{"model": "audio captioner", "dataset": "notes from a synthesiser with random patches", "train_examples": 78125, "gain_aug_db": 10, "n_mels": 64, "hop_length": 160, "input": "log_mel", "spec_augment": false, "win_length": 512, "tokenizer": "char", "vocab_size": 30, "encoder_arch": "conformer", "encoder_norm": "layernorm", "encoder_activation": "gelu_tanh", "encoder_mlp_ratio": 4, "encoder_head_dim": 32, "encoder_fused_qkv": false, "encoder_qk_norm": true, "encoder_inner_norm": false, "encoder_moe": "top_k", "encoder_num_experts": 8, "encoder_moe_every": 2, "encoder_expert_mlp_ratio": 2, "encoder_experts_per_token": 2, "encoder_shared_expert": false, "encoder_subsampling": 4, "encoder_layers": 12, "encoder_width": 128, "encoder_positions": "learned", "encoder_kernel_size": 31, "fusion": "cross_attention", "decoder_width": 192, "decoder_layers": 6, "decoder_norm": "layernorm", "decoder_norm_position": "res_post", "decoder_activation": "reglu", "decoder_mlp_ratio": 3, "decoder_head_dim": 64, "decoder_fused_qkv": true, "decoder_bias": "all", "decoder_qk_norm": true, "decoder_parallel_block": false, "decoder_inner_norm": false, "decoder_drop_path": 0.15, "decoder_positions": "rope", "decoder_cross_attention_every": 1, "decoder_tie_embeddings": true, "residual_init": "none", "optimizer": "cautious_adamw", "learning_rate": 0.0013, "beta1": 0.9, "beta2": 0.99, "eps": 1e-08, "adaptive_grad_clip": 0.05, "cautious_weight_decay": true, "ema_decay": 0.995, "max_steps": 14000, "batch_size": 64, "epochs": 11.5, "lr_schedule": "cosine", "final_lr_fraction": 0, "warmup_steps": 700, "weight_decay": 0.1}
Rows from block 7 of the audio encoder of a small audio captioner, named by matrix and row number. Rows with one number within an expert belong to one neuron, the router's apart. Each number is 200 + 20 x the weight over its row's rms, rounded and kept within 0 to 999. All counts start at 0.
Before each expert's rows are labels from the 100 clips, of 14976, where the router gives the expert most weight on average: "top examples" is what is common among them. Only what is clearly more common there than usual is listed. The data: notes from a synthesiser with random patches.
# router: router (encoder.blocks.7.mlp.router.weight, 8x128), inputs 0-63
# up: expert up (encoder.blocks.7.mlp.up, 8x256x128), inputs 0-63
# down: expert down (encoder.blocks.7.mlp.down, 8x128x256, transposed), outputs 0-63

# expert 2
top examples: filter wobble; band-pass
router.2,205,188,231,175,173,159,169,189,191,188,201,201,184,233,243,183,217,216,214,186,190,182,189,237,227,208,224,238,250,184,170,208,165,209,171,213,202,186,199,205,205,202,221,202,208,219,191,225,213,190,189,222,161,216,157,227,170,189,202,214,174,201,205,179
up.0,214,223,215,144,193,225,185,190,225,187,196,178,178,197,214,195,202,199,175,233,192,205,173,186,182,224,198,195,185,197,215,180,221,216,161,199,246,202,179,199,225,185,210,234,189,204,256,190,185,174,199,215,192,214,219,210,198,218,180,199,188,178,217,167
down.0,177,184,203,203,190,176,195,181,216,240,208,189,215,193,170,205,181,204,209,188,227,210,190,208,198,232,177,200,251,172,215,193,200,248,208,204,219,199,184,201,210,213,188,166,204,208,140,211,171,186,218,188,193,203,181,191,187,197,205,189,196,220,213,202
up.1,188,199,205,213,209,215,194,235,189,181,203,195,193,165,231,202,238,233,218,204,185,204,206,199,207,199,174,186,197,225,226,179,215,173,199,216,224,192,219,178,211,209,179,214,223,202,174,213,218,207,211,168,237,226,206,200,218,192,201,177,212,179,197,186
down.1,168,194,246,186,169,207,144,172,195,180,189,199,199,204,177,203,209,229,202,187,237,176,216,195,207,186,212,195,175,199,252,203,203,162,239,203,171,230,240,190,178,166,196,201,221,186,209,177,222,205,221,165,203,207,215,213,239,197,196,197,193,194,218,201
up.2,228,195,204,190,211,222,198,201,201,165,193,175,213,164,217,190,217,194,219,226,201,193,225,207,231,184,187,187,186,232,233,156,219,187,145,156,203,189,206,181,212,206,181,219,197,179,210,192,192,206,185,232,210,208,212,217,192,164,206,208,197,160,180,178
down.2,192,201,190,203,199,215,220,211,191,231,236,238,196,182,180,163,190,201,179,214,212,187,142,199,204,202,210,221,184,188,230,188,201,170,193,215,193,204,155,196,150,232,184,162,185,184,174,208,217,187,168,187,198,196,180,213,201,227,184,200,195,178,207,209
up.3,207,192,209,176,216,200,199,232,210,170,228,178,219,182,202,194,213,192,192,202,216,197,192,222,203,176,175,206,177,231,213,170,221,221,162,122,196,207,174,207,220,193,174,204,195,168,220,210,211,187,184,203,218,206,237,215,184,173,227,201,214,157,190,172
down.3,235,214,213,206,210,220,190,212,181,248,226,222,203,215,184,182,227,195,171,202,218,201,148,220,183,209,208,193,182,190,187,198,225,204,175,202,198,200,168,202,207,207,210,202,219,201,217,194,205,150,161,226,176,220,237,232,178,218,188,217,169,197,244,214
up.4,226,192,212,185,235,232,200,223,200,179,216,175,196,187,196,171,238,192,186,224,209,211,176,176,215,179,218,198,162,235,207,187,242,197,165,184,212,175,201,179,220,195,187,217,200,183,186,181,197,190,192,195,204,209,219,217,209,203,188,193,174,153,198,185
down.4,196,209,201,203,208,200,177,192,217,202,249,226,237,175,189,184,192,196,208,206,210,188,159,213,205,183,224,198,181,202,192,203,205,194,206,194,180,207,133,197,201,204,224,182,217,186,239,227,223,216,200,172,183,207,200,207,210,210,199,165,206,209,216,191

# expert 0
top examples: echo; pluck
router.0,197,165,220,222,146,227,189,209,192,225,209,172,192,206,237,180,197,230,213,174,206,186,206,227,191,212,217,230,226,222,168,206,192,180,228,177,214,177,209,183,209,225,202,236,215,218,198,205,232,213,225,199,207,197,170,234,173,184,187,218,180,226,225,173
up.0,213,185,204,164,242,231,209,243,189,187,181,176,211,207,211,212,208,180,179,215,210,211,208,190,212,182,196,198,180,218,209,171,239,216,167,188,209,212,219,184,237,207,186,216,168,192,204,200,218,183,185,211,234,231,245,209,198,200,214,194,197,172,197,197
down.0,231,190,165,190,195,203,239,170,206,183,159,203,234,196,195,267,180,224,217,200,192,193,214,233,225,205,224,182,203,198,145,184,208,226,218,167,222,206,210,230,167,197,225,205,172,171,200,212,172,175,201,219,219,170,210,217,206,174,194,251,199,198,190,218
up.1,203,203,205,165,246,228,195,214,185,178,219,188,191,182,221,175,250,188,201,226,231,211,200,201,181,200,199,193,177,220,203,188,238,192,183,188,202,216,241,187,247,190,184,215,176,212,208,191,215,192,208,188,222,197,216,207,218,214,203,196,200,171,192,186
down.1,217,209,182,237,198,196,192,207,212,195,202,206,207,173,186,215,188,232,206,195,200,181,240,197,209,213,187,202,201,225,171,192,199,210,199,195,214,224,217,174,229,209,214,191,207,187,237,210,214,180,203,206,175,180,201,155,213,184,208,220,269,188,190,229
up.2,184,188,210,163,232,226,185,243,198,180,220,180,200,180,216,188,223,167,204,232,199,205,173,199,183,179,186,185,169,226,210,165,245,190,163,183,211,200,210,182,206,202,191,218,191,188,205,187,199,181,198,193,204,235,205,198,208,224,191,199,189,179,178,185
down.2,194,191,197,217,215,235,179,204,191,213,198,235,188,171,192,208,219,203,198,223,197,168,180,189,205,201,201,182,198,240,140,196,226,215,227,180,213,200,209,191,248,237,196,196,166,204,212,197,239,204,217,211,197,202,202,183,193,179,207,222,213,207,203,232
up.3,217,197,218,193,218,227,188,207,216,180,189,151,208,176,211,181,209,172,187,233,212,187,206,194,219,204,186,205,199,242,218,172,212,192,163,179,197,207,201,200,232,178,184,199,197,205,201,173,212,188,194,210,226,203,200,185,214,203,184,222,209,164,176,202
down.3,195,203,193,218,215,227,220,242,200,195,204,203,201,205,192,210,190,190,190,220,217,226,198,212,225,161,196,184,174,225,194,184,207,203,202,167,213,220,177,207,204,244,203,167,146,195,202,194,186,146,171,193,209,203,230,173,229,180,208,224,194,188,184,201
up.4,223,192,202,179,217,221,171,220,197,182,202,169,188,198,212,188,224,168,209,238,214,186,187,189,207,187,202,198,182,225,238,153,222,197,164,158,201,196,186,175,230,188,172,230,192,187,196,177,202,169,203,190,230,204,223,203,202,215,201,207,181,172,171,191
down.4,218,193,196,209,208,215,231,199,231,177,205,212,214,153,183,172,202,186,197,207,228,193,192,212,208,189,186,198,216,214,200,191,253,179,208,204,250,234,194,226,209,180,213,214,190,195,193,214,183,181,180,228,191,234,198,166,197,156,221,200,216,199,211,217

# expert 5
top examples: tremolo; echo; bass register; filter motion: fixed filter
router.5,212,202,190,195,140,188,184,176,199,188,177,205,222,180,205,185,215,223,201,200,226,209,212,219,200,191,215,199,196,189,189,214,202,194,205,183,224,190,185,199,169,232,217,130,200,205,203,218,189,200,196,205,184,195,146,193,180,241,194,199,185,211,196,162
up.0,201,211,223,185,221,229,197,242,213,172,228,207,181,187,210,194,224,195,211,229,204,217,184,179,219,209,190,198,196,227,218,162,218,192,149,170,205,197,184,162,239,183,200,229,179,184,200,154,210,192,207,200,218,201,221,199,180,193,225,205,193,170,189,188
down.0,181,225,217,193,190,176,179,196,235,165,164,193,220,193,180,216,208,189,184,223,181,186,177,203,199,168,180,190,217,230,202,150,209,191,194,187,171,195,216,209,214,172,198,231,235,202,209,201,219,153,183,211,233,233,226,213,230,175,205,191,222,204,228,202
up.1,205,219,210,168,213,244,174,212,210,159,210,191,222,187,236,206,211,203,207,238,210,195,194,194,187,209,216,202,151,209,207,144,228,204,158,188,203,199,227,186,197,176,191,218,172,176,196,182,212,175,205,192,212,203,213,218,204,193,215,213,195,173,219,196
down.1,216,233,228,169,206,201,203,197,216,194,186,178,204,170,217,174,215,193,195,227,208,206,237,204,171,208,192,178,199,210,210,181,207,186,214,230,223,208,208,201,173,172,199,197,203,167,221,199,224,203,187,176,204,212,227,188,211,189,191,187,226,148,210,175
up.2,211,200,207,165,210,223,177,222,225,163,199,186,210,197,226,204,221,189,194,242,209,192,185,191,206,203,203,202,176,221,225,148,248,182,169,169,205,204,192,188,217,173,176,223,186,179,193,184,205,195,184,183,226,206,218,189,176,201,212,191,187,163,210,165
down.2,185,255,222,225,206,195,195,220,190,191,139,261,190,180,204,176,219,210,185,226,215,169,241,182,169,189,204,198,188,238,199,203,237,206,217,218,206,209,202,198,160,212,192,201,204,223,241,202,217,169,191,208,212,220,179,191,211,191,201,202,177,206,179,186
up.3,230,181,209,207,218,168,189,198,183,163,184,211,204,217,195,189,216,199,203,197,202,192,240,210,230,166,191,199,149,204,204,209,191,220,167,178,167,234,198,186,200,171,165,202,226,168,190,203,179,178,195,226,192,193,205,231,175,196,222,191,194,205,190,192
down.3,178,189,220,193,221,214,204,183,187,197,193,245,191,188,197,178,194,275,172,189,193,196,208,202,170,206,221,199,192,192,228,210,203,179,235,238,190,174,225,195,165,187,208,220,196,219,201,211,211,211,185,154,212,164,214,197,244,206,197,207,202,213,227,214
up.4,211,203,230,133,236,229,184,236,204,178,204,181,220,158,218,196,220,192,177,216,196,187,201,173,206,183,200,195,194,227,208,165,232,198,166,172,205,216,194,195,217,178,179,221,202,202,195,181,197,186,186,201,215,202,217,181,207,220,212,196,187,146,195,190
down.4,219,230,194,175,223,197,225,203,243,187,204,208,224,191,213,177,208,206,177,194,214,202,185,188,200,189,205,182,193,205,172,196,196,185,190,216,173,170,224,194,196,212,200,188,226,193,223,189,237,182,198,174,183,214,226,213,215,164,177,192,144,200,214,179

# expert 4
top examples: text has "pass"; filter opening; narrow pulse
router.4,191,194,212,190,186,200,176,224,197,219,199,204,184,210,223,176,217,225,185,211,230,219,197,224,220,209,218,219,208,171,182,212,194,213,176,237,153,190,195,181,209,182,242,256,232,158,220,204,174,169,205,227,175,202,206,232,197,194,200,220,168,190,199,198
up.0,208,195,238,181,218,227,210,202,199,187,202,191,220,197,229,185,229,180,217,231,202,185,205,176,207,175,193,201,173,211,198,177,228,205,175,156,215,195,188,191,227,180,185,207,197,194,224,180,178,189,186,225,198,203,210,204,189,212,208,196,173,166,176,170
down.0,209,209,216,218,192,197,202,220,184,189,215,193,215,208,199,187,204,219,172,200,179,192,228,202,189,169,189,183,173,207,224,221,225,175,137,169,222,208,195,188,228,180,182,226,166,224,199,203,199,187,182,232,193,212,218,226,199,164,223,185,218,201,203,217
up.1,207,180,203,172,227,230,193,223,192,159,223,189,209,197,211,202,218,166,203,207,200,200,212,210,190,187,213,198,149,236,202,189,225,238,163,155,189,219,186,178,210,207,178,205,200,159,203,195,187,187,209,202,211,194,206,217,176,200,196,180,220,165,198,171
down.1,223,190,220,211,190,191,219,232,179,198,169,207,241,218,206,223,217,207,219,209,194,197,191,181,181,197,138,208,174,194,148,209,217,233,171,180,204,200,248,206,222,168,203,172,200,204,196,195,205,150,200,234,191,170,217,206,210,182,209,182,174,193,214,195
up.2,228,183,209,173,232,211,193,224,180,172,224,186,195,205,206,198,227,181,217,204,216,190,194,196,204,178,220,211,173,214,207,180,238,211,172,192,208,191,215,194,223,167,182,215,180,186,213,151,193,197,197,198,203,219,224,205,222,227,197,203,193,182,203,189
down.2,175,213,197,242,193,213,216,222,224,207,206,208,221,210,196,232,234,209,189,234,193,202,218,245,184,190,190,175,178,210,170,195,218,229,209,189,229,176,204,176,161,167,196,207,202,192,182,173,225,197,199,190,225,165,205,215,214,193,200,188,205,211,210,218
up.3,220,194,211,165,231,223,203,208,184,175,206,150,213,187,218,198,213,199,205,225,202,200,204,184,214,205,209,213,193,222,204,175,247,200,171,162,179,222,186,193,236,205,210,197,188,201,199,186,191,188,198,194,209,214,203,186,185,212,212,196,207,152,180,191
down.3,153,201,206,194,211,206,203,232,201,188,178,229,204,182,198,201,189,215,210,244,173,174,220,213,186,178,203,200,189,246,174,195,224,194,203,165,195,196,183,187,205,200,176,198,174,192,219,190,214,181,159,176,237,187,189,221,211,216,232,189,213,238,221,220
up.4,209,194,225,175,206,213,203,216,205,165,235,189,201,201,218,197,216,179,210,200,214,187,218,193,202,192,186,186,163,214,213,188,238,205,159,171,210,220,187,201,237,193,188,201,194,158,206,192,189,166,192,207,220,203,207,189,211,215,206,188,177,175,183,179
down.4,239,210,175,207,228,155,197,209,202,190,175,204,231,214,187,217,212,236,204,224,173,195,193,221,197,177,166,201,170,192,219,187,189,191,215,211,221,250,208,215,184,188,189,180,212,190,199,194,218,178,195,190,216,184,203,186,228,176,213,201,145,211,218,211

# expert 3
top examples: square
router.3,203,200,186,205,179,185,227,204,187,178,207,183,168,217,179,183,184,177,166,196,164,181,177,202,194,220,182,187,198,213,167,219,197,139,260,240,194,180,225,194,190,202,212,224,194,201,196,179,203,191,179,225,139,203,166,220,188,199,184,235,193,227,204,176
up.0,210,199,210,181,230,236,205,224,198,162,220,172,216,182,195,203,227,181,194,223,209,176,168,205,205,195,199,196,196,241,198,169,232,212,137,167,202,195,198,218,235,199,205,209,198,189,219,174,191,163,192,211,213,191,209,184,210,205,210,202,155,162,175,185
down.0,230,181,218,202,155,191,202,207,187,170,184,193,168,236,177,193,237,235,197,179,196,197,194,214,225,213,165,221,158,228,200,198,200,202,170,194,218,205,197,210,180,200,158,219,188,165,195,155,182,228,208,215,184,211,221,217,188,170,173,198,197,213,199,170
up.1,212,194,205,193,220,221,199,227,197,186,217,165,203,167,193,188,220,184,200,230,199,211,189,190,181,186,183,200,176,237,202,172,238,198,154,177,192,180,193,198,241,196,205,193,180,182,200,196,171,194,189,193,241,200,229,190,188,206,217,188,179,156,185,169
down.1,233,187,208,191,190,229,191,230,177,181,146,191,174,214,205,212,221,213,192,187,194,208,214,213,204,172,145,210,183,177,203,195,211,178,174,179,213,231,211,189,225,198,179,231,201,190,214,174,200,201,174,248,205,220,233,193,196,205,204,212,176,208,189,192
up.2,211,189,208,166,231,231,205,227,199,180,222,193,214,156,202,205,240,181,206,247,186,199,196,190,218,181,191,192,203,240,206,161,214,190,164,151,204,195,185,215,224,187,194,206,176,189,179,177,197,173,173,191,221,204,209,203,188,198,212,223,172,161,175,191
down.2,223,191,213,196,191,212,191,178,174,210,179,235,183,215,199,218,231,197,227,194,178,204,200,210,192,181,198,218,144,203,187,175,190,188,177,207,209,187,197,214,201,164,165,203,232,188,203,184,199,159,200,186,201,198,225,209,163,244,196,172,183,211,199,194
up.3,223,196,232,189,234,211,186,211,215,163,243,192,200,200,225,174,228,204,190,209,202,197,177,188,201,177,171,192,169,233,218,163,218,191,156,189,191,186,186,195,248,218,197,218,174,209,194,194,207,193,184,193,219,215,242,218,202,216,213,184,212,166,191,169
down.3,226,190,210,212,196,216,207,210,175,181,215,198,194,244,221,195,234,196,197,152,225,214,179,194,196,181,176,184,176,212,164,189,202,193,190,184,200,243,202,193,219,185,188,220,215,187,217,166,229,179,175,219,211,199,227,215,179,226,204,235,226,196,226,194
up.4,209,193,229,161,227,245,181,223,207,188,205,178,212,181,206,199,245,198,193,221,194,188,191,198,201,178,180,202,187,239,227,181,234,195,176,142,202,185,197,185,221,179,196,218,202,186,201,196,210,196,190,190,195,203,207,202,208,218,204,211,188,156,198,170
down.4,236,191,216,224,215,200,234,179,169,211,161,173,180,231,209,210,212,164,208,184,175,194,224,182,204,215,143,223,184,224,192,178,185,224,184,176,234,174,215,176,237,187,172,212,166,206,201,170,189,203,168,234,192,186,194,189,204,216,175,228,186,213,203,194

# expert 6
top examples: tremolo; filter wobble; filter: band-pass
router.6,214,212,221,218,197,200,211,230,217,172,193,187,209,191,223,202,231,222,203,199,183,194,205,223,228,230,212,215,174,199,183,228,208,201,271,202,206,192,197,219,243,204,210,199,204,235,198,218,229,192,193,205,212,221,164,206,173,174,169,225,197,225,214,184
up.0,217,203,221,159,226,222,183,223,200,167,205,173,199,184,210,202,215,209,181,225,191,185,180,204,207,198,213,187,177,227,212,165,252,190,153,168,201,186,175,178,242,176,191,203,218,178,191,187,162,184,174,175,207,200,199,197,214,209,220,186,200,161,181,193
down.0,223,215,202,192,171,179,216,209,195,190,198,213,184,233,228,217,203,199,186,183,229,197,189,228,166,200,261,202,220,222,192,201,215,208,179,216,187,207,147,205,229,177,186,201,188,218,209,183,222,214,218,206,178,199,185,236,214,193,221,231,194,205,169,175
up.1,193,219,197,188,221,252,205,202,201,184,211,184,199,170,196,187,245,206,190,244,193,179,194,204,212,194,196,171,164,254,204,174,224,206,159,171,197,192,168,200,226,201,157,225,200,164,215,197,205,192,204,201,242,212,217,204,210,230,186,193,178,181,179,209
down.1,220,198,232,188,200,205,189,209,203,229,198,216,171,244,212,217,220,186,221,200,158,185,153,195,162,196,247,209,189,171,212,194,197,175,215,210,172,202,211,182,187,164,168,237,203,174,197,190,236,192,237,188,207,213,183,229,199,216,219,188,185,193,203,210
up.2,227,196,215,184,215,228,207,207,177,182,203,191,209,193,215,204,224,157,205,230,191,170,200,186,202,190,189,183,173,225,225,136,248,191,169,152,210,194,193,188,212,183,193,210,195,185,192,199,204,197,176,199,224,199,205,190,194,216,214,206,191,143,199,192
down.2,177,254,217,207,190,212,223,203,201,193,162,219,183,204,210,168,231,197,185,189,224,164,186,208,149,205,187,177,166,179,186,192,215,196,218,254,192,199,193,201,197,188,188,204,186,210,211,187,223,216,196,178,206,209,172,209,219,203,170,173,254,229,200,217
up.3,209,219,232,171,224,199,184,235,205,173,194,167,200,185,206,215,201,169,217,220,189,203,188,197,200,184,196,202,163,221,202,150,222,181,172,161,206,201,209,216,224,184,204,210,179,201,208,199,172,197,181,192,218,192,214,200,192,193,205,201,185,143,209,192
down.3,185,209,235,212,193,236,222,202,186,218,172,209,161,191,229,208,214,173,200,195,225,193,174,214,142,197,250,196,223,184,197,193,218,185,212,213,215,169,210,192,193,226,193,182,213,197,173,209,201,175,169,206,186,208,210,226,210,218,192,196,186,199,164,215
up.4,198,199,215,173,219,228,190,233,180,157,190,167,205,168,216,188,230,194,215,259,173,195,205,187,219,205,230,201,191,248,198,162,239,204,167,175,198,186,165,188,229,198,172,201,193,190,186,209,204,187,195,207,217,218,185,183,177,216,191,201,169,185,172,210
down.4,188,237,216,185,174,220,193,243,185,211,194,250,198,195,210,182,224,206,179,200,192,215,200,215,182,181,246,197,182,204,205,183,211,189,169,231,188,211,185,189,180,196,210,206,219,198,223,193,228,196,209,190,196,223,179,262,208,213,203,185,226,227,239,195

# expert 1
top examples: pluck; hard sync
router.1,209,206,186,206,175,209,213,181,200,201,204,166,202,221,213,210,199,217,204,213,192,193,201,222,233,212,225,207,203,183,174,256,263,176,232,229,172,191,169,200,232,221,219,210,214,209,185,199,217,192,217,191,200,193,170,205,193,200,177,193,202,233,225,181
up.0,201,217,202,191,211,222,201,218,218,152,189,161,182,192,218,193,221,197,230,234,229,191,186,160,194,193,206,210,197,240,206,160,233,203,165,170,222,209,206,179,216,189,167,227,206,170,229,196,203,171,202,212,229,207,195,196,186,200,196,210,191,167,177,178
down.0,186,233,205,194,213,246,210,165,214,185,221,199,207,221,241,188,229,211,247,248,212,203,222,216,194,170,195,186,212,187,206,183,217,173,206,200,227,214,196,180,223,165,224,191,261,170,209,210,238,183,179,206,201,190,205,197,198,188,192,198,231,167,204,182
up.1,186,203,208,178,208,229,216,233,233,191,199,212,166,192,204,186,210,175,194,217,202,208,184,229,184,173,220,193,173,222,240,187,222,176,185,185,225,196,196,177,210,164,186,195,223,144,177,197,238,218,220,174,189,182,207,221,174,208,189,200,160,187,192,214
down.1,218,197,185,189,197,178,208,165,213,193,193,191,204,191,192,238,209,184,234,194,188,219,222,175,199,236,155,195,204,187,207,220,202,227,198,161,187,195,185,218,244,215,225,187,178,205,191,193,169,203,190,184,185,198,185,116,200,190,216,181,205,208,244,203
up.2,192,200,213,176,238,214,201,220,197,186,210,187,220,179,203,200,217,184,197,233,194,202,209,195,185,184,190,195,187,250,198,154,229,204,153,178,185,205,183,201,217,176,165,207,215,173,188,174,212,201,196,215,245,171,190,184,187,217,203,207,189,142,187,208
down.2,199,199,178,192,215,204,206,214,212,193,203,201,196,191,211,169,175,192,231,274,221,211,180,210,198,169,202,194,177,234,220,186,213,206,217,190,189,174,219,202,211,201,209,190,218,212,200,196,215,187,209,221,186,196,212,181,217,204,223,222,244,192,175,175
up.3,211,220,231,169,238,235,200,214,202,171,169,182,216,181,222,213,243,192,193,241,210,193,205,180,209,182,218,206,188,247,214,159,223,203,180,173,200,202,187,195,216,174,175,227,203,177,187,193,220,181,188,193,215,179,228,206,183,195,188,202,186,157,176,186
down.3,221,212,193,191,213,237,214,204,216,202,196,167,229,172,218,186,201,197,222,209,211,200,203,193,215,193,206,184,181,230,177,166,206,201,168,195,168,206,205,218,215,199,230,192,238,167,194,208,234,199,185,199,189,215,194,193,196,200,210,229,223,218,192,174
up.4,219,214,233,146,219,214,184,220,245,178,194,176,214,179,213,194,221,189,201,222,222,178,163,173,188,172,205,198,197,229,196,156,225,203,155,170,191,193,165,217,222,190,199,215,191,179,184,170,210,179,207,185,195,196,209,205,172,216,202,213,168,162,202,179
down.4,199,240,203,214,196,206,191,214,184,235,185,174,192,190,193,209,181,197,205,194,203,222,168,234,223,189,193,202,155,243,215,195,181,207,177,196,186,223,170,162,239,210,192,213,203,223,183,215,245,220,174,187,222,154,202,191,204,171,171,183,254,207,192,191

# expert 7
top examples: bass register; inharmonic FM
router.7,192,246,178,228,167,194,225,189,169,228,209,192,198,224,192,190,175,241,187,178,185,195,202,217,245,219,204,192,211,200,181,207,230,212,231,234,158,223,214,184,175,183,178,182,220,217,222,192,183,176,219,211,186,191,176,226,188,186,155,188,217,197,195,193
up.0,209,169,219,190,219,241,199,208,232,185,203,197,196,177,221,212,229,175,226,247,201,189,200,180,199,182,207,170,182,242,226,177,235,181,155,183,191,199,185,198,228,179,214,221,199,168,186,172,191,179,199,202,208,200,184,179,201,209,222,209,204,194,158,157
down.0,230,204,183,198,193,265,196,203,235,214,189,173,194,198,237,186,224,166,203,242,184,195,207,197,225,209,210,237,153,196,184,139,181,189,203,160,225,175,186,178,206,196,190,203,211,194,195,171,214,207,196,193,202,201,193,192,217,195,206,166,189,196,168,195
up.1,231,211,214,185,233,232,201,215,204,175,202,171,207,188,217,215,248,168,214,240,193,199,186,198,197,206,194,187,184,230,201,174,234,202,173,170,203,194,196,186,228,182,194,208,170,183,197,177,201,205,195,225,208,176,197,186,180,193,205,179,185,188,186,174
down.1,222,250,232,211,210,216,201,172,224,214,144,180,180,178,204,204,176,152,237,228,195,200,235,196,216,210,219,194,162,208,199,189,222,173,204,188,194,200,171,178,211,215,189,189,201,208,187,198,200,182,188,232,204,186,202,172,229,193,212,175,217,180,201,196
up.2,218,189,195,161,225,202,196,211,200,173,219,163,221,171,213,219,221,159,228,228,186,204,185,204,241,203,168,202,180,233,185,166,233,222,169,190,189,223,192,198,216,185,201,199,187,181,211,191,200,188,191,207,208,201,197,162,197,194,192,199,194,160,187,165
down.2,221,208,209,175,217,229,217,219,183,176,196,217,168,221,221,180,196,199,223,231,190,182,178,191,212,173,238,219,143,207,178,196,223,226,186,189,187,180,185,186,198,163,203,180,222,193,199,191,205,214,223,173,182,181,205,202,234,193,226,129,190,177,187,212
up.3,226,201,224,158,238,236,200,223,225,175,210,181,207,192,231,204,218,180,213,240,214,190,185,180,208,201,198,190,189,232,205,158,232,193,150,196,188,198,192,210,227,177,192,191,178,194,192,181,183,166,182,185,200,212,217,178,202,210,213,199,203,195,174,185
down.3,225,198,189,171,195,221,198,182,219,223,179,196,188,227,225,169,209,165,220,237,191,182,192,173,222,208,219,216,191,172,189,198,224,184,212,186,212,170,178,194,203,230,167,190,185,227,217,178,193,193,206,198,215,185,208,167,237,200,244,165,207,166,175,203
up.4,218,218,219,179,228,251,197,211,217,204,213,156,192,190,226,217,205,181,208,224,186,176,199,172,213,198,183,198,178,236,211,171,229,208,162,166,200,197,198,205,232,190,210,196,177,199,200,176,213,187,193,190,199,202,196,179,207,197,205,179,217,171,190,166
down.4,248,208,196,175,193,214,238,176,213,181,181,190,186,190,226,198,193,160,214,234,162,185,178,182,223,178,239,210,182,211,189,159,200,207,185,200,205,177,199,191,187,175,194,180,218,181,168,183,201,186,224,175,180,186,193,208,220,200,223,161,176,206,198,153